config.yaml
model: "audio captioner"
dataset: "synthesised imitations of 52 everyday sounds, one a clip"
train_examples: 39062
noise_aug: 0.01
n_mels: 64
hop_length: 320
input: "log_mel"
spec_augment: false
win_length: 400
tokenizer: "char"
vocab_size: 31
encoder_arch: "vit"
encoder_norm: "layernorm"
encoder_norm_position: "pre"
encoder_activation: "gelu_tanh"
encoder_mlp_ratio: 3
encoder_head_dim: 64
encoder_fused_qkv: true
encoder_bias: "all"
encoder_qk_norm: false
encoder_layer_scale_init: 1.0
encoder_parallel_block: false
encoder_inner_norm: false
encoder_moe: "top_k"
encoder_drop_path: 0.1
encoder_num_experts: 16
encoder_moe_every: 2
encoder_expert_mlp_ratio: 2
encoder_experts_per_token: 2
encoder_shared_expert: false
encoder_patch_size: [16, 8]
encoder_layers: 12
encoder_width: 128
encoder_positions: "learned"
fusion: "cross_attention"
decoder_width: 256
decoder_layers: 7
decoder_norm: "layernorm_no_bias"
decoder_norm_position: "pre"
decoder_activation: "gelu"
decoder_mlp_ratio: 6
decoder_head_dim: 64
decoder_fused_qkv: false
decoder_bias: "none"
decoder_qk_norm: false
decoder_parallel_block: false
decoder_inner_norm: false
decoder_drop_path: 0.05
decoder_positions: "rope"
decoder_cross_attention_every: 1
decoder_tie_embeddings: false
residual_init: "none"
optimizer: "nadamw"
lr: 0.0012
beta1: 0.9
beta2: 0.95
eps: 1e-08
grad_clip: 1.0
steps: 6800
batch_size: 64
epochs: 11.1
lr_schedule: "cosine"
final_lr_fraction: 0.05
warmup_steps: 340
weight_decay: 0.0
Rows from block 3 of the text decoder of a small audio captioner, named by matrix and row number. Rows with one number belong to one neuron. Each number is 128 + 32 x the weight over its row's rms, rounded and kept within 0 to 255. All counts start at 0. Numbers have three digits each.
After each neuron's rows are labels from the 100 texts, of 14976, where the neuron reaches its highest value: "fires on" is the input token at the peak. Only what is clearly more common there than usual is listed. The data: synthesised imitations of 52 everyday sounds, one a clip.
# fc1: MLP up (decoder.blocks.3.mlp.fc1.weight, 1536x256), inputs 0-85
# fc2: MLP down (decoder.blocks.3.mlp.fc2.weight, 256x1536, transposed), outputs 0-85

fc1.699:211136092117119111114169090134113129135154126132176089119140109086159139154128087167133121123101117133120121132064099146052151099100178147130198189091143115152164109074130068175196132102078095129141117169194147162169136148127117105101137110120149145177160154
fc2.699:135103072101123131078111122141087145186152092114118114124132096104096169084123141088179090100149130225172153098128173194056109150111125131123140117088137121154146180098061106107139074109133144164135107139116164110173156131128166100157121135135148110074151161
fires on: "g"; "s"; "p"

fc1.335:124107078070137184174144077094098109175121181139154134149109069189132087069169098178127136136167103106155090148114084108119081118181170131091175085101181124135146092105111093091134141126129075018113125159167090126164123132067131132154089126103144131125144103
fc2.335:075095110161135094141147111123092111198103103146141154127173080116119090141112136132119095137162190118126122074183173198125139098160187104153158122165170198132131132130068115075143099137117149115127088071187172129162161110106125122176087128130177106082187174
fires on: "m"; "e"; "h"

fc1.186:111120190134097075123179103153139116104100223138130108082161090194115147157154175148140132089143143200103156133098117161131159097179164103089086114088161156136154144099153129131184072128136123088120139111144162116161117066112144110083064141100160126098142077
fc2.186:132127105160150118178121110166076194141077151110127127133101129167120158137139135146168141141105120096071073113081160105175085115145121152059107127114119095179174100232183135174126113112144104062084173160127131058073125101105080123167088136134163151166115127
fires on: " "

fc1.314:134111134131173090131140134163166127176146179104115129149104128135102074121136104155111131123057109125140098189109124121106095162151077113160193123067160148125139129097139096135179146078124127134126159151137118216088103067184138164144108130125095107121176167
fc2.314:123154171167083161134221166164114099159161099063103118121134134089149148120111119151132149014147078110132072060151129153250118113072140144158150132173117098116119113179180114148103155124136117115125142122154117113149129101071051139121121147174121102159137139
fires on: " "; "g"

fc1.304:145044074081082158135074177142124076067139171090182113106126151117167140125192162125144129164163105127127175096119055121156130140140122150151128134112166126126135122162200107150140141101145182154154089075177136152131095119120113131142084122105179111127146149
fc2.304:132159084128146151149137107122132062098055217157139132076067148120153103142079094121121176085134103179145077130112151098153150125121132125098138181028125143154153120140144150090143109086107123150135127138153129112186150105144119124087125153102119138084081201
fires on: "m"; "r"

fc1.379:053105095081112161113097132160109092118124146112147132099184135155099112114225155156114101117131100138103109106134119072098180114057121125141131161099147170176138133102183148096156163120112145168158140141133154122096141088141114135112122145137137096103107161
fc2.379:077085123173088092052116178146156089146157148162129157132171126110157102147115101118096125117134106186145130084167172144129113203083080149141151152063129143195124078094142155120129093090152132168070093165162184135106162096125085155157141105176086107152112169
fires on: "m"

fc1.634:144090163100123134117111176147152129147167112092126133151101122157122159078140073167140085137129153128156174167093079138168080109129124134040144111125100078114095132107151155132123145148125160129127074093173131147139083123112170113127141155161106117188151111
fc2.634:181139118160117111155200168103128126135159170100134159134070123091071190206093079150079085156135140118160144130159108104140123144079147090128158136123116149110107136107161150133139119116177120136123167121117106098096104168164177165114198104137079124139134111
fires on: "s"

fc1.164:043114127139152130142137109086203098161117069130114159126105139129124128138077142092099120104145131126120148142140107129111177119162133062156143115040087113175136149148178139134175145084090122124129123170130101145172126062118104218142207128137147135165103082
fc2.164:095119137122129102102147076110209149137101133220118145119151127120135117076176120079107111164125140130092121097093153114093175167220074146165137096137141141156121097128109105122143148156143120151066092179118089141112176133158139151101104179138119133081087081
fires on: "o"; "d"

fc1.47:108121141122172154107114129124105122094142210084151084118092082090168125118135141102168082161161146068157144135153103165172134096090134146140168160063121146151179133108117108164098135158109127139185146133118123084170125141087148131117136152102137120128156119
fc2.47:142085077121105118166131091100145126065113137207118169080081165135144111106188145112153116110167164114183167097126142082161140141148111109106113135131142174139178128158136085104153082120147156088112146204086065123138168137166118131087074188107134085107088165
fires on: "s"

fc1.228:147100055108059130147141155136123139121131184083138146166056105122129075072123132172162096179111134149083051141145102201175120084128134150073076149162126124111139130123175126182178127205107174097116118176092103212168122093086109167140097105154207116124092118
fc2.228:138093155159141123142093164132142140088097122130131144170100095169090123129134164177160099095143094145062128120063108072163124165142107182077082130168140101160154170120152092183157190114112108166072165182075190201159114116106116144108112117124176131148170159
fires on: "r"

fc1.659:106113143103118113179171141094116114113143136119138170104149152100160165104190094158138120130125080030072137070096139116169170110120128103144139151088179139148217151110153142158116173094170113163176167143129097150116168151135109109138112136123183090156184142
fc2.659:154148111151130135143160154197133086044102120133108186152128173091119063147114147113147139098144123142132141159094146151112077226134154124174091109095112120126141103167120120142116094114114115148139117184147129112127165198083153174106076153113121139140142114
fires on: "r"

fc1.718:172120114145153047170167092091195106094129149135113156117143071073141134145188158108147090094147100120173098115070082110144110133142106042123112113122145128125113169099170041107155140069041155129176118179106103136124167109169101102123153124126180169146135148
fc2.718:082177130128085148116142075162101167105086054173109140125144125158188090145098151178076138094159124100081060132107137210127207114190119179156100115140129146170170100136151147180171150138153142172093051176148110160144187134105135099110158183177093063094106133
fires on: "d"; " "

fc1.149:145175063168161157094155078123143129139193080107130134081171086159131098121141130074149110203098166145122079094136096152121163125138107157133186144131124118068134156152125134063139110148124126126158193111152134085173114099110112183151132099134182164188079212
fc2.149:127091112133081144148246108133136135142108085134154158109107132101167150159183143204123136095138143114135114116126081162167119132110165080139174191159073091096150103131179133105103114161155100096160098123162140050110111125108135100127130150153063092198125149
fires on: "m"; "d"

fc1.745:140173115091100121168139122114175158192115115154122105097091130172137113112150150144143173102116159150167169140118105101180086099080156184128160121087079137138165123117114101084080078108149049075163109147132105157130115076111029167151191169089136122152087106
fc2.745:095130088078092104109141097076085157162150112117164151118129140190128111156089125060133161163142144096143143135146128222119123097130089115135143086145128150109123171165105116084113137161136168136116106152129132094147164119133125168140093164106174141115075096
fires on: " "; "a"; "g"

fc1.111:128124127097106104140121143145111123166111120149104118098091115161111086106149085111132130147117125119191200083174103111202070109135187111168114108089124076130159130144104113089092157096166180108129152119143097095091099136109105129089100150075130099094121154
fc2.111:163121142152127085094133147136208175138127115136085113141117182174154147129111131114130089176108147164070138154124142110105081079101112131075109167151141098117119123149145074099127141125152124142080165077071136136080084145139127166125186091049159140126091057
fires on: " "

fc1.127:184104086072076127150105113118184143117220140111110140141140093170110066078171175188116146159115204110176089087172149097153155096176155149075105112154159126125158135089147153119161118172163152041122186137108130170108133104117095143125114082109199136144154142
fc2.127:151174159104092114182077154096116135100097144123128138169125121191080102108167157140194165082112086149081157106102070085205125119164094156071091102132160126141192173119145134144160156134151148084106142195127144150115133087153043163120132103105148109159143115
fires on: "g"; "z"

fc1.743:171105145103131136141076132123167108144163081189114143139151130114127117115173068156113156139104132063139132113114110078075196145137123165172103080121155138123139165150152091182119132102086130153137151157105148169160166103133087155097092155121176123152077182
fc2.743:134128131113108151192138079110073163105113105139154155123148112107154112127114167141137161114168052179198160127110079180156115140075140115089138114160118174132127146105114108125189129116139176104159124163079145082077174112107148080096145129132091065160112147
fires on: "o"

fc1.329:107124116102075152176093076138137117118130138129109133112143082106134100109154088142186192135117104096114129115048096140109149155193125138081077121143105100080155144076185096116154161091155116145212090151116107119079154127151096177096099158183185154130151125
fc2.329:100136102119125123049094106139121130173165206087116121113159123080140118197168194125111154135118133085098125117144095166081149110141123147114094122106091095153116115123086186148107114173062103064181105113176127126085146128186103080159136112086087140161100137
fires on: " "; "u"

fc1.638:088147074154074107100148129087139109154144165089178148166162103148105128102124119125104137142144123157157142136182092092156097083170106138185168128136091108145130185057139118105176130171124157108089087150110146116159089093151127125123123153146094145101185159
fc2.638:098097128167103123035157105147157138146161177128138102090144143195135081140145100161131136120133125118089058133142096092086144139130091116168176179111133091154052103122141134103135113152118145156147123069152187148126148128086070125117105121120144128148109138
fires on: " "

fc1.463:167115126121157127109146108115139192125184184071166175127128079117117165126154116060135130103107137142196175096105130104133135121148116077131150081146151142122125111087118148136159177129179141103151147092106116132186109133118144172106108145111131138100144149
fc2.463:131140119103155115159150110076108100090092102130138156124102143139103191086138135115146151186103148100147092108078112121162206108112115099115145148164171130097107102128121086124141153169163168069121107144156054151128123168178139090095085130169096129126075148
fires on: "o"; "c"

fc1.154:081154101160087113142172090066114082065108128091150139092184164057118108121179121132139134097123125152111189102100106108111076128179111119174127198161114101138111150131160128122192098138153124101162144133121095142115154086115073105120126128106122131108114152
fc2.154:070135139175114144144115174194119104160125152116129113145112090085131104134090083162152104076121163123171168163158135093107134123105180158131119170066108104147079127139104184130126067103107171168134109111196175120079128142116144080128151135133075127116145127
fires on: "m"

fc1.744:187095101127151168078107080128129096179103102099162136096127128095074112125156074098116176133153102135097070123118077128112169115093184116157127112121076135083136132126133075071115148191080123150142109153064102149183091103150162134160165093075120204162200196
fc2.744:116112137065153156180180100110135122145097103161116149087118115142145100093128115068186230167138119090166124064078115215165134131121092097166120095106126100121101108159132110121053157117136141097159107096125105142103083168147159118137111165144125114075115166
fires on: "d"

fc1.626:155149058110167116069143097104183131121147139086105127094099151154105159116079168111140171107173131074117104161149148157128136124106179145146111123128128137114158170100169060128126149116160101181167167114165180085157116087133118198116146160121156083121125166
fc2.626:147149118093140103135089132088130128110140154139114155070071159158146123158102099106168099089115139140168126066100185093181135098185112167151100118160162060150163174115097085110118055089052075134134181157143068088150151118145082128128102162142144144144081150
fires on: "r"

fc1.298:123148090156112089098128149142172096118126165137091094077106123119180093145162117141166135167081128115110156137166139140114165072125146125164183125110129119127119135130159148125133174140119146138189192130110153091142103187179116131166129160119040121083150180
fc2.298:125160144094122157136060136174125163128131114127188085103109160112108112111157178150162071167117161167087109145130157165086158152134097180070122131156133164163202150150106163137175055166109130146127080148149108127109152163127095127164102094085106139095105115
fires on: " "; "s"

fc1.724:103118084090088098132180092098140119136089133069130139081150081155109140104158124110117101083105101083120097120119093128025170137179161051147125110168094099165121181129137098080157137145109132200169129117072139128121131083161149135188186164127131180152190113
fc2.724:135093150129160174197099073141218176135130107174128144129151103144081133128171078145144121142115157081151146140136095115111108113148185128132137107134089149151099109179091113142147078169162139170132133084075144085118166240104188142115135150132150101134115134
fires on: "d"

fc1.198:109052126084103125160183124101097111134148137120145170161129066159090137158119091127155136148135111126114170125170128111091158074132136108096110111120122149142158149128121112175129189128134131143166167168153181155120106112053135153124148128166138209122083085
fc2.198:057130138080188123073148144115111104171159124162127150143119111124124119164097090075132117123150152080070118116155165133097147119138159174135118086141149179084149120069089149088130135115190137145134069130154134119122135134121131129150116097189111133124104178
fires on: "d"; "e"

fc1.344:131047094151163125115147130173125092158149167056111071122123100151176181180122122150171095134147145144180123097173144139144153112107128084130151112133151098081134142118136185129097142147107121155113171065099125078123105097146123115137173201103196115158108146
fc2.344:164127109100164159124173122168094138233119111094152171122112135138085134209145116192123105137115155097154127174092059134111113099093146107090187193125099124107106124164139156104128045188211132150120131137098112024101116169129146126112136129134072105202116167
fires on: "m"; "r"